{"hop_length": 160, "input": "log_mel", "method": "mae", "loss": "mse", "encoder_norm": "rmsnorm", "encoder_norm_position": "pre", "encoder_qk_norm": false, "encoder_inner_norm": false, "encoder_positions": "rope", "beta1": 0.9, "one_sided": true, "warmup_steps": 220, "adamw_weight_decay_other_params": 0.01}
Rows from block 4 of the encoder of a small masked spectrogram model, named by matrix and row number. Rows with one number belong to one neuron. Each number is 500 + 40 x the weight over its row's rms, rounded and kept within 0 to 999. All counts start at 0. Numbers have three digits each.
After each neuron's rows are labels from the 100 clips, of 14848, where the neuron reaches its largest size: "top examples" is what is common among them. Only what is clearly more common there than usual is listed. The data: struck, bounced, scraped and rolled objects made by modal synthesis.
# gate: MLP gate (encoder.blocks.4.mlp.gate.weight, 1024x256), inputs 172-255
# fc1: MLP up (encoder.blocks.4.mlp.fc1.weight, 1024x256), inputs 172-255
# fc2: MLP down (encoder.blocks.4.mlp.fc2.weight, 256x1024, transposed), outputs 172-255

gate.375:496555549582415496507577523481460403479476522499576512545448561549561521466441500525484492510493427464555471500526487536539609497436478492440432505490477474453519550455478530463508572494598472495424509534499516535466530536544517566479525514447532426525
fc1.375:599499535499494506455508461501502445500509531581567457521489516491491477506516483438528504492564484520473435447543513547490527470543527518437589509467511392512514527438540495504546513521538472535512546526533582521481494494445389522467590510513459487488
fc2.375:474563584490492483425469522436529504502494457507503525462531460483504459541456455510548473474496557497508425541508493539534451558573499431596542567450564561483494495508546483486557497489545479497452458493464489455469532517498549498483564521530482547542
top examples: quiet level; glass-like damping; thin (high-pass)

gate.634:453447583511577459496454520585472428474456535521494498520491480450471526495502485416482440490440566518541464579475582519467487452460476539528487436538490508536448450564474514512547477568478526497533475513467498498513463539531491531435573515489452583494
fc1.634:591533470499451520577515556480521498510496524503443460462493495481494487501522508576504529569534464496382544561476476484502453587534451465558512468516498530504476475446512503474470490530449437552476501540577506508495511436530504473494546551501467522496
fc2.634:472519562519515474443531483492479431493458504487485471531489485501555422502501469499470475463504446477576550492509505476416508454539505538426513546505482492481540459441524510519518460546466526564527480464441426480515501560468544466495501488449553531478
top examples: white noise; material: steel; clipping; text has "clipped"

gate.540:527555496512516493565510487507525543507444483497468567419536498494551510526471488562553537511591462442460481482575425539508505511466512583537532445523536478479473473483481466498522494510502562504539449472477498452498431446422560513423469458516515466533
fc1.540:435446584563459459547473475456456451536496524553473430567436529477433478516543445467502509472489493525505495495463532536504500457521504497485473471482487515524535510546482503479487483495472417516505562520569470525498508527513482506480509516506511546485
fc2.540:474502440537469526496503429488518551471479490495534564431530470519514547517466526413500448544521469509475487434543469539479473513444548478542487455523498456493463476548493434467507518524555502445532404490494487490491574530449490591548479533464532542573
top examples: thin (high-pass); mains hum

gate.508:500432537537426471502538458519510589483483517502573487606490544569453428473534534531551442450609481489491489595437443516415500513466518536542446504457548548512537469533446517469514435479414458447507469466495457528459461555490513494477391521463545529494
fc1.508:512567496494557561485409525515493404509487526437526518466459445462547522518454477479428564537408502505537523445592510488555545504460476548469497505591553439466471514516507478497474518464551491516506474484466518521527501411545482497486614491532482453532
fc2.508:472518528495572494497451466510490465570471482519476501518525503436538478482492548488477483525519515470486455568532490506522510559577515492545566423461502594418517526481529470472530480506475458477509498460444504492460445529483501532511523460530483539499
top examples: one hit; mains hum

gate.312:481482557496502482458488527544498477495584496450565585427561444430482518480432490526523461498488484557508540610603489542454526439549462518491510522476479454455476458516465515573500502502476516542434563478485540507530523562537553502503527448557543480451
fc1.312:484499456501428484458425551502522449430546514374536491522467480530527503465507497487477500561464510528521512515541517558491595408540417505556445514508533475495490420545517560451529504464537543536451530425475442451579557545450509480517497440486535519441
fc2.312:550549451453546471554451508524536540564605475560467440529443477527503529520501489532514524505539510456550485481469507529526538438451552531466582497489459516540533508436449574555520465462509462472512532524515467553540485422474473487503543434502511498538
top examples: bouncing; mains hum

gate.719:517497499409547503531476512544564552515537543563448443525496478469472518483427525427456465527508525531536427454475467537497514565492443482489506423536568514577505516550481515421533535409474535576530525518521432495526500447459500469508555464560487533478
fc1.719:473507448527475500560501481425559456556444539523505511526484513618534529445503472502513411437475546468465501542427487516489498465478554551476496458498503526455500606511449569540536525524550494530542513494434495523511514473590438584481437475467490538537
fc2.719:542448559434489562482530448531437500534492498484495491510507521427550527512454522458529501497509521503466524527523517505501551516443513524593438489516483555452558421481507601512471579590532509537563467445476432483450530505412572448564499541527515472520
top examples: hard striker; scraping; material: rubber

gate.41:457479533538418530469525494553508469475477520495536529504527493482546501482398556490492456500536454495433523514512516501538536518484587569488517532581476468504481587475481396553494483448489490440557410495503583543464464467593442495513526455544452568580
fc1.41:447526547504544490520512465510552519489555547586509487532514500532505499535434532482491504456447500407447524552523502471403539513489604541520503533497482522493486513536461436497496473413504515486547461517472452472525493495567438502540541536538483581526
fc2.41:563554484495452482530495554560479477477480542478443514459392477451534546467535505519495476510542496524403429550508506524536492565493448548563494571456499450460482501542529533536479502537413527516483448491518567507459433507528466503556511429454524533533
top examples: white noise; rolling; pink noise

gate.357:510535525511407514479469551501433435534452504460551497414487559484573544523487478550516516522484455431536522494504510505534433505505474496489475494493485469523479500504549528508437481501449473407519486522632540562460494428478426445482568508516436469589
fc1.357:536498476488576533515503472452522556517573498446462518522525496440477492512521473509532510454402512497519507460519442551494527542542511536468462465479535439472469536500464468518476468553528441582491496534454526528498515504498500558597501498535550586510
fc2.357:517472472463488426518599469539482507460525513539528487477490544577543479521494516499557422509458543510578446463502527481500557426467489474477507480501468538516560479519529478568442546510591512463501582460526487454522463541499545418507552514462494461454
top examples: white noise; clipping; text has "clipped"; pink noise

gate.608:570445456496595536553523523450545456569494479495498548454492467508509514452488531451440525517511458528496504501499487437509554554492486476516452575550454559526491505562534525462520499456541475483517452548504531546534506431511522500533557455452503484476
fc1.608:511531448440519455538556449546527454487538443434482477511495532544560407491528503502505462475439513508516442514479547467480460505569482506458533516480498515503455500514489488481471502518453434547410508454525493512563488429512476541548423423521481502556
fc2.608:501502496573408466496521491502479461501522443544448526513458529496474522502504515581585501549470501463486477494495429512523457548506536459460487471530521507503480528498500457524556490576530536455462455474455495452469478504447525452515480518549544488474
top examples: hard striker; plastic-like damping

gate.497:495465552502452584443490479532483614501419535537489482544457496519469490519498446486551492513502512555464452486471484496474402498512434462417452495509492499495509491517502483546511471504526412508518469474482489500439519546516447503529426519483559496487
fc1.497:497482516534578470507440520513537545506543487479520445504485449523512492549493549499508454457437533481502468517475539546551484531498562508501525433490465502457485490536496472525518503480501416551549497540539441475472501469438502528427584528523465530542
fc2.497:504481523512539500519462521506515417484493518510547500527489485533452563512544436487449480462576512533524470505519544458534489439496452490477530481491541500488476510493484495475528528565439514458431552496466451481503495436491515501514547432479477500527
top examples: bouncing; mains hum

gate.632:498472489479491545475494503473553552575452504525450530504453494478598453536541484537484453476499566455473489489564463461476532507483545520481540442476521594444528494451440476426512527528478553571497500588457492471553521461454468477450523564386538523536
fc1.632:517532449459485491499546539507531490514534513542507481446485519506468541469542471488444558499518473535529522536466482517544526494466539550495464600532493524530494499557454513471507499484477456472455574492499480517520537498561496508473545511587475581561
fc2.632:509548525453503537467497465465529438517499522496473485511515504515519477505457559477557489452468503473490522531523491519500504484500584486474521436433553456496484509498493494466460495544447538506483496522564490558586628514471531516529496511514503450548
top examples: white noise; pink noise; thin (high-pass)

gate.472:471519548451513454551494466473479525504528563449466529542617475499536492541524552509513506474431557499470484433473480452545466616527505564527540567599476479506460489474464516511523503574428478519514447468511512516483474476561402557531543496540435539588
fc1.472:515476565513405524485528505538502512488517515539524507494513507508501538522528515485512465529468491466539470545564532411576508502474608493516507507561510522454485490519514449522486484506458426513541443534540458536486455405506476473554557455490447515457
fc2.472:485465450471505562517509443463513528500567555471471597533491503490500522499573481468535463457481507490440517522519508482439522481519501475485465501537489540494461508491486424521459523484489519499478509528520549443478650512525505530522564546478533534399
top examples: white noise; action: one hit; clipping; text has "clipped"

gate.97:504495521467433469429497449461502493476485523464487491476559471468545504476505566491558561534460432486512511498493503577499466547519553552425470489454476515533472571475566516611574505524505550516478449553602484506472513433538408482477490517492451501493
fc1.97:551484440541549497564541476506475594511607452558509509489459479543481460495506488519457482494446517491429428524543534431492512485514559469494487488516501495528493430521501456421467479505493549500532494510400519461481491547444550486471533521458553533511
fc2.97:489567531498458503499465554537505478514453501457490500481486462464520545532505470456451506518575453455550467457455507479533464558510457530456489456468518431481485540490561473539508457515499537552512474506505442588491410454474517528526552463444470462537
top examples: quiet level; rolling; scraping

gate.469:508508397455594536484517522504499540463512443494569546491461435437500553470488472543494512476510490473491473540509504522490506559529467561549504432506467545470547462510480476470507515492449538501484461463479508474495463444475497509517489536463572508547
fc1.469:497484572549454458466481533498507475465485572451472406545511548586511428505486493500530479549488518509526520502498509482509481472473533486449486523517513454500482526494498492494507470498487464537468553522532463519497523535519506495484536521544430535455
fc2.469:513458445522500560484466472482523534526491475464521558487537454472481550481457519452513421503500461504440463459559532520523510516443514478528501510502485432428484487550494476449510446480488470501498422504530498492472596485525472576526521450487528477595
top examples: one hit; glass-like damping

gate.580:506473498562517510436527490520489419490520400530519525547535527471409498512497533488504447519524471439462470431599522586533478496401502495446448532545550465481497529600515466575461539434534517466519540563469463521470515510549515516536564510538520502484
fc1.580:399530519455439543490499505511488519533492516529468511457497486506509413530521533507521485506541542417467528477559493488475470486473485514454452551542503446466457487455508499535467504456469515502485516493487503504590477472522492491552551448558539514523
fc2.580:587475478515481437524505529532418430479513546498509468498514508523520557552516490471542455509507499501485517511465446534477518440490538496588485489489533541527480498534560441430461483527593523565529468526492476533432492483565598483486539466478536481494
top examples: mains hum

gate.381:456427489506487507487491501491479518530555454482547558506537458541478507510463469505511439506473499493501475488489487476540480508471490453530513437488481491562524549534557481611484519460499440489556515434473493477511463501433515501541562476412546490437
fc1.381:564505544520524467540539459587523566591494497516487542494478499450495527548541495471429468478428445499495505440496512513517573430530447476537513427464520466523550512422512447471491559574534497501473522566487503502545488529444465548485443518508525548514
fc2.381:515483425433466454508471530427474390499518493458478484477497484491431442547557483528506573482540481485482464520448448481505469524525492484516467567544481529540500524559500513574479449479520509542478432462475518494365478522506436516498564502463461479461
top examples: bouncing

gate.707:509500495519508455515477493479517501434629510521476449538512516460531544428579478500469493431562480541521532570472467486452456491445519494558478515468466455472433533580453534450473486484478525592490455485481495522519465504516508491572433551519573526444
fc1.707:507507501491509489467522544544453468513397506487550521434502476510450462557415484533524495602446491472441482439526514520542529533487507562431520516504554527518553480427569448538516544530506484416489547512515485462456515485517509531443546437475428522552
fc2.707:456547464488508506532408507588487486480462505500367547492490519478480464436508524445501497490511565532448528490497516498530511553543502562597536514518490566436460441557573510535504488492408535537575480499482500444513466538487472533561516459492491519484
top examples: scraping; wood-like damping; clipping

gate.715:560543473570540528513454450507499542456488494467517576488544539515548433473441540411506492473507463479472536518466521529549444484552550583521485518405524459527493518591500573521494430515451541528473486506502534547434596461534502542449490524482503480520
fc1.715:414424515540428502438512446452478479546516453466493410541462531542515481475520511517507546530499551505517513443490589510464530585472427417487509513556441513444545552481516500482483514491479502531494538568445505548530476577499529446472477469510455534513
fc2.715:490463479546498470514503493549532557496530472475478543535527442463517550491455491468380500526537497461427472512484470636430530453503564479530449471491557480419504441545524520481492503490534480404510452498505477528475501495457521535507491537549564466506
top examples: mains hum

gate.184:541523511505552492440539512480486490465530515458484517536455496523551506431519531485528442509461463456493513583442506545478482524472543488526515467459505514526503553450442481490562533501464567581544509537545473485456469458497459543469490457490543501488
fc1.184:506525476456453540539495533473458529563509482537491531456481531435447517540511447477478439528485458442466470465461483534453510540430530522528532445514581500540541490476469470476517451486466403523533551482507513462510505521472442457517460501558415477513
fc2.184:544481513520455520513467505479492523540412500465517490530539455461536458501546452476461475432560403561537439513490429534531483495533440511477495450487470540520463549537532431549550509526508416518496518537466512495465512502429575509487549494528456471470
top examples: one hit

gate.202:531549485514500573477472519489567576474433491560559487520471457452518519471501524496495508523522500535551480493488516508427497515473503492453474515571498490547469569507442504484489461429474464491526432536475516509514502471573492506498471510536520480489
fc1.202:546549526471447429474563532497478511504495496460532529497514478513461527521512495503491451464468466510474558534490556516518595502504534517505507484500559517416489456477502486552473513469441539475513549459446482474463485538550506486516452589487470492478
fc2.202:575512480437450449481589493517496482521506462515447495496463493518539495467471456537496539462523580476498459533487462490524506518502564545516491484481483522524565550478460469447524509532437580522500496499486512476434585557388508496506547527507521479527
top examples: scraping; steel-like damping

gate.304:497547569563471520438503516479487426494492547478465522522560549562536514541477455549565562517533481471494515443589522560483540476445469483480437510498478480530439550457503510561512463473553464471518508508594500467509483426506506447494495477521420504533
fc1.304:516493479478564518515507497477519628509578477535477481598492467490454419458486523524401419498521481510484486598452500443495532481551516543483499472523497529485521495482488498502472487481450534581456488550414495557498486596489466482493536548449582527418
fc2.304:561479418492419448462530527518505463561401434523552562411483481513495494530479567492485501500549500488560537446522468549534470510466487567481492542486542518562523553520557516535460508509476533466460469483561481556486406428471463487531572517493485479530
top examples: thin (high-pass)

gate.320:438549431546445573529532499469510517419443547423455454446539523500494489482464520552510532484561579505520516463529480552457413480552458490483481510526495531510520499548545456455495504497483569494538542503452509503473480518464504533527463552496503509494
fc1.320:569459518468576436484456491535522490551563433585532555546501446510547524523516506511514468534427460478509471524485481431535547540447496479495528497498521459514484520457472549527500517514481437503496471540593470511515549475510460467491569462505501469482
fc2.320:442501578484485485527429513426495500478440511486486485521527410494480464472511506494381502463490513474474498512489556515492537431518481487523495482486523556473534512546455486488543429489479485535458518457482488565524372537496469516567477542459477506518
top examples: mains hum; rubber-like damping

gate.646:477491492493515528532527469475493480529460484505492451470484501466487580523542486491520468448489505501502455503513497539518497561535545456501555375547463524452469457534525420475445524537535476538515523485479521414563523479530481483438465500472512576532
fc1.646:465489529511478502445501471478526550548453464483494448457449447496473518503524490461540513425547461492467509462513466564456446523514513475524452518423513492531463486460596476485438557464436554482491484458537460532465512457488448535504496518488536510540
fc2.646:554489560525502458549513459522452549492490517495509483531488524539589477547512480584459497553471513487505449616490519517475544481510451609438495452564484563493509510517467511539529536529541467469507524504460534442465426474489521430520451458445477483392
top examples: scraping

gate.449:528504496363571450522468528446495459498520526418500470461537525537495516514507530445468499551459473426524436520573561526442489510574527517547475412439553482506457452420446549466438467500518538461479465543522567507514486472475539533535561585487491507501
fc1.449:480535548448552476471464490480561552567483512524500551464524497401534520461481455465513512455494519458490473449515451503491573522513518517511456460559535467485482528491495485495397445488440488475553492483528481501454551434541490540572538472519542584530
fc2.449:530469525484521505450494487456533498478505448538526482538469519530582481504489495508480550543505443468535444507451453438439491502540471496493435494537482545523507507477376452561541574539535514505510497488502510454514484508457560455475461506427556545496
top examples: thin (high-pass); bouncing

gate.160:436454528518496473510484524514470514491437509532502484509524513473469443383477537483606481491487416528548437493507476506511485479483498479498523421516504488511493553543455491525439465430466528512485477571433525476489530508523521522482528427512521483449
fc1.160:544547482454505518517495448493408503484561547450455499484454427440553491567482517443492527455566496515473527577473534426424553510519452436532559483499488531540525542507495564478468537616456460522498498445505591460527491561509513450553535498509458512507
fc2.160:540520545462420497494533538438472434523440550462546465518475490548550501461536585523520518460523467462491532453528471512483409463469534465434501463516544455486490503452456506484562472496504499516503538561532497563416506501574484535519507588451462549452
top examples: steel-like damping

gate.690:497549573548427488531493483509467445505520456444582515521559483424509543458524464431468427477453499474523487531494471510508505521497510520397480448448461483528517510548458485498495466511547554493512438545558433519505549464540532427576575508477540533412
fc1.690:554524524544527490425545542553522488498434463521425464427406492575480462498444584569501564490549511571437497484476543491527443509516498538516502459567484507460434498389568572510515478503447582489499493516445479533511476523479555506468559591516473468464
fc2.690:559459503507476429516476522548528485517472461479531452502549439537582557385502506471522473518493479523488492517516594534510433527521468511425498455441506513487559511501460468491489534460455483505557522540488483490451541472514508528544406524510566442504
top examples: white noise

gate.176:512512581559522541501506522511521575546500511520541535478482555501502496529521543551516553495573447475529470481576501536566484512459591512510485535555524542508441514515460494443499506492483595519507460484480477596520519478563544490499468483535459525469
fc1.176:462477484506433499469503461495531463525518519527500516516478491442567514515464432545473517510547503527498512559475413501501573485522539573456539467448489467530517512550531483547409508514420425539484506476508527444536503543522468489508503478511534450489
fc2.176:484430478572468576445468483507496529502548495533513518467465498463486502425548532413537393498538426485557517480481516452505499543483548466558543577558448474503448474483466504446565491460489500541489497443510482555528564519554497559517510448476475512527
top examples: mains hum

gate.250:440538485467526579505466494532446463522536445505572478486443462478483588471419491579481559482533521484489541489501495495533567492565484529393479481537544450491507425546513537490531450538507538532556573468462517525443536556465453478533558474531545544383
fc1.250:475417529531504583533506471571499446509510482454485602504407485495512453453417508462511455496497484439477509569461483547434500555486485497495435508504488537463488517495558471485459508473457522496502543552536520437504472504475503495445489533444471547520
fc2.250:519591535540571461439437539473463480498580462457530499503534501553514500538526494562509488433530476567586464502558488502431518491497574508480492509504541526499541537492498447499452451515523498474502513482468523551473531520540536465477572543609540532541
top examples: quiet level; glass-like damping; bar

gate.376:493510574502498548527520441499496501478516581509513504537511444515419581420443418563517500489554531548503538530473526518529527453495511540527524509461552536472486513533478499480470524477458422483539539498491580506513585507501522493503501550530547504488
fc1.376:513524497483497511557517535479518478510463494452522495509533520500560530514472466461546533546453518625507500481501557586535544441404490533570557591433555579517479533602463558491525516514513445535495574407490481469500513504481496508598484533514578487449
fc2.376:431489462613507494543535535503441528482518409559478541482470544483553543492511437488489521542489493509528548511472501494455460543471526440502474481543439465522524492412512469454565522516509547446523517514510541465516473568494483544459484522558456480480
top examples: one hit; thin (high-pass)

gate.129:538464554451492479478536513436500509560482483540486480515448480496589577485471530548473524497606512514510546469533446492528459502482454553520463481444514504521512583558494514485448477556388524492497460560583518532528543513438506494550481561519483486432
fc1.129:505514486413457475494481501525508437460452484475453580525533437449489536480501544573493551482492508476520515507455510513571504506554430512528431512546488477470472486545565479503589522570387519513471439472483498509461528526457485513550496514526490489394
fc2.129:498506448543493522444495475487550482489499495468485477420437563529534584519468568414536491479568461493446501501477516527444580507506496563518515482455506531468518488499478508467460514456535472476507514461490490465465464538501478526478387508534499514496
top examples: one hit

gate.757:423480535520493524548461443528562551530434441556548598500504493506536508460533526509496525541560472494519528527499534496546442470497473544563477512453592460558545475457512525536530508515469486499460531482580505513538510500605502517467420512531498530488
fc1.757:515498459425494398466503540487474506456528547484501477416551509467471507483476486481508466517420598495431520430485492447420558511486457481438524520571449504513443536542510502418470530465546478427531477472476493474463499516412553579541538558463546438518
fc2.757:485497553507533558525468489493543530474491521478457518548481455555519508439517562516459500481502566475530484523509501519484455513490481540470517401550551468518533492557521516459584500590508504423505550480578484555576511430541491529437466470502551508475
top examples: hard striker; clipping; text has "clipped"; mains hum

gate.510:520450471488509541530545453497505553552515548543495429497467520435545510437492518467562529493551551526472508439437520556459500546549447531441583504505424504468480471484542564502529459413481495548501510453526509475536527559427461494491500510501574574406
fc1.510:499479522523487481499425590533472463458427494483516528475578517520547483544509535589483528544515500487461527565505453496593426484518497539538523504490534431410496582463527440498486450467488515533461523524511486598528479521519572490454564445492517513613
fc2.510:536558523552501458550490482491436471492486460527491527546478480552471536504550607522468522518512519491446498475561513469494460564430512494494462488553561518562546544436433505564535511561433559459497470535539506473548537535514510509487432568446507433440
top examples: steel-like damping; string; shape: closed tube

gate.89:514525536506471489545499566503574504473473529490525522545538439463575496494466516532567458481462544462537510416558496519503522518454441448464455474539563518423520462494456589527583564509522530471469506531489489517500517461520576552591498459486501474488
fc1.89:456506540472470531450493501459520508444542514436514520511514474449442448540472507500599501482523470461551500412556510525516498535492444465500451503522483480491595552440531513484530578498484511440467502493448577485502480411492502526552473485520522528450
fc2.89:503489435532517487534480480552491485500537534407505514451513570538437473493451497539497513478435483467449479548434465475463532483532556562541583543543525477504514478502537465517447519579497498535546488478419518486462542557471507473460521480504517531503
top examples: bouncing

gate.131:463435535487519511459538522461520516512513513455508521481481413467575464489516516447461508490505488429591529485519395542490492469506492490505512461526558501502473492493576533421465546487505551510442447506522489505460548540525580518500439521514546480476
fc1.131:581492513507502495518453511515489492553466514571435501453505569558476495512499519516461500472538498559499501550549552486554493582516539547476489573490409477416457479477456494545522456480482443459584571497557552452519491479435432518527570523444433462555
fc2.131:458497577562488505469594512509550524504477459538547476551497476494464504428483540531516476569454528430477488440517518587540525497533426475488473424490518454487544446497529489484549483516483530462475435536455517490546455498549530525526420519504523445481
top examples: mains hum

gate.50:469506534497505535453548495458540483539505600468483572489480481448460538490506475602472453448510509527428508540579537486487536520505483508479478548551494535474504526538402569475471459595512495511500486455548565511512511546545420459560508541532525518505
fc1.50:473493550456493492474504520468537494504514523496501547536493468515435504520497406546478479409532542431432475540570506420501567514480546493531496532518459510516528494490497508527468441592531515514527480497521530500448510505553444492514486486453477433552
fc2.50:575564504520469503552490503519534442506489473515498477446497547508530516492465523448545506514477469469512490468451446457492576455479527443553475435465536516586485454497439551526464503449589523455545537454466518533488524479478549511501474505506465467465
top examples: bouncing

gate.380:646549541524481468515412503510476541469428497507540489505526545468522461429516561494444456501523464513491535503463521511483599533487439493505473605552544499460497469531478492512473436455480510532448472518543547466461430504516491491494504511491506491498
fc1.380:501549500556502484466472487544529462470451498435563443525540476428557463482512503494476467484514512504515516560479546493525579508505443485486482560542537531478516492456473464479454466497461608532481494460489496492504501475459491495458454510476487456441
fc2.380:445513524498542494467603523578515453565506516576537456495514617548539450461477478494559530490480543452544515520546480480462517484462575446555549492503513571555522470476561460551554547530495546475467531494541512439496554529471543490494559519481493501516
top examples: mains hum

gate.154:414454533415477473516529525518524514534541534402466448524461560540487546465550494532498549516460515476438451494525490546500447523476453479469513536490457503489516508554532496507446505534481623601521447480423533528476465529519460462525482436531537465538
fc1.154:417445548459522460510470559535475469426488508424481453540493471543451507465536505486469500490514510462476494475538488491536453504543512440467535476474477488445508523550573550511503483568449577580499427529479503465530540495506456539489537466527487463487
fc2.154:516510529448461436477497499527520424404502558541575472431480482546541498536493493406536530553506414516468488539491563531531566538435489528507509527487486493560520510414549496495391539484547517483479506427461503507495445472418474456482515483508462568501
top examples: bouncing; rubber-like damping

gate.72:510506468543469582544532478490448533512512409502447524406503582502497519480480439525456601548511461473494515420452479473470536540472500467483505504519461497518472488499537537525513461526496471511519453529463504494416466548493471468522570467543540516510
fc1.72:518514576490428551512523543482511489522484435492489458401522559468506480481550515470458483520475442437520477486461468559391414468499479446558455519485408545547527495490542476532508490484518442531496507528419507484459417527500544473528419465467541468549
fc2.72:468438466503486491519527477521486481516472545556554495505520470481505529454518460552487502477485474480499572543462477476544514493489589502400428457486451530488458489502485457504481488492414553523471565476568494515595540483491517526537480464540525465405
top examples: hard striker; small; action: repeated hits

gate.763:447443519562563522465546491521493504445538486550586580486516469544488524507461498515466471462550448498499489506587452524414541517413488459472493560479516541509540460546463450550466548438566513531372491517460523531442537536411489528494532524464567452547
fc1.763:498514451444435543453474552479466505583533523434463537492520478498503453505518560482490492516436465500454561482474481451510496597582521502490461530608538499531532560553535495500458476494417514518488548449504453487508462432530480572543445519500537488452
fc2.763:514472468448518526521521506508568531476395520537551442538520479507449491443495538548531540493516501486567476503478457519511509440419555487474497446415523495570537531481489506427541500520485476514546448525498560481378562461476525508523411547430509401502
top examples: one hit

gate.392:443461453553502489518589470539479507495540550498529546477466465479519482480423474474436465486482461532443506578518515506550517508441514523480557422499513465529611536487484500429504572537498424484527556529428444505445531451534506499501504529523455480538
fc1.392:618429421565563528560441453535447542562486490493487493446519525494477456564550534503505526541524448521521389539523526527507512526567491534510520594498414529502505506526519465535578376477509471539583491470489585433517431563479525559479533445491497560530
fc2.392:451530507524551514412485501462538515479430436544522564455507510510506544492593449517579415468508544469475560457489463520528542488514504546462470492498513456489574523450511532428446483489554444435464407538495523513529555497531514480483557437508516540505
top examples: quiet level

gate.481:465411505550481459516559547524540508494553540569566465572515512494564482474506564492527424434489518564507477535507436511543506551458582516549466540506482523539438518539470511560520464514468461478473392579523481539556547524583489465514502476509455563494
fc1.481:544547428535555484526489493529462542518478479471529444530480480515470493540525453515464486458569521489475509486454585490521532511485424507409631491460493503487560476562509532401534473486587525579455570479464500466508475527472575460503507485485553500495
fc2.481:490542622544554443457497500498543482491452433541559482449466469470479486465482493503495484565504451497576507434454559547535413523472496525487480449465550534491519466488511445443576402535538531525485491435465472510541445519464547498470443511515483499485
top examples: white noise; action: scraping; pink noise

gate.178:476462516556420510461500557508466441492547503492553503482540475453516538521550494531512534532492488510451520493472477514468520463479509538471513473514498495586464501439492455499531541536543494526447454594572606514563511562488412489488415518532463547479
fc1.178:516507506482508574496507506616442499502479472527472471536500441475555458406532515377502549494498558536519490531444459466531493464490501538523534560474451485519561486506561542438491541483524526486559491481491510465474454548407438478457522520518507470413
fc2.178:527465463502492610508473498522468537427524536484472513507415506538433514455488506525493502478539456577485447446473523516468494548509456489474465498517571516551512467512479516461567435538507489538471443553428494525424433442493524522539474490518411455523
top examples: thin (high-pass); white noise

gate.181:539538485501527478426561488503481449542507470547532542517504565523514459501502443500519550480496481464488518570491481493586591456482520543507476513572569538490479546467437565522581484488498472551495489488533504513461518483531523490513471474537534508474
fc1.181:435434501454480469502586457503449536468430475518468511514505493496606536485529467463544488493542573548472503459574475539558488553476513460541460542532524553464501478386531549481499509531391577469505472435448433527456480407509518509478479522474407517494
fc2.181:443528542441486445526527411535473512470546521520479472455441584492499522505493515523491523502509505553547532492465502424432468525430486564424435513443545424567527584507521530418457507463553466496511524523467567549496579522467493492495412552516541465533
top examples: quiet level; steel-like damping; thin (high-pass)

gate.569:462497552494437575542549418498510477520479559529513512573496522478460483464515459509488575476538494407504558489518537502572545499552549479549519494529508459576537498502447555490566556586547511513484529561483512534520493468471506507467549435453444499475
fc1.569:534432464419512473487503510491434516493470460478553513460463508555472514496509478504477468502477457555492529550445481519522505510483556538564528485507509531538537501505576485506474442511494467495512495432577612486558487606582483467522536481509507441485
fc2.569:493509490558449501482492478537488439501460521534477526468483520462590461511497465444468502488531437483428487525447522450484520536459508462413567514517495513546356520472466514458535498512468386519424565549493450479490490437450573549546481526445488560528
top examples: bouncing; mains hum

gate.395:512510557528518532529494543477529543476497466543506505460563470513415603420537491485471457435498480512514506529543495464390527488436501403514466525513466542475487533518498417494501533537486483584433457424533456465506529552503525531521549468504500537553
fc1.395:528497481432503499544484478480531486544474513498498546504452538544554459599426545484509535517518511478459478470489545515610526509560503585492489484547535464515538495461492560523466475458495525457546541572479544505492479400439461461431482466534470484454
fc2.395:483514562568502538456514531540536518511478551490503573475430461418414492475530482519458522536505510512548472495599516575523527470491503513426568545425547564478546406490576493494568541545456551496503465506550537496511440466548529462515478479484573500502
top examples: one hit; plastic-like damping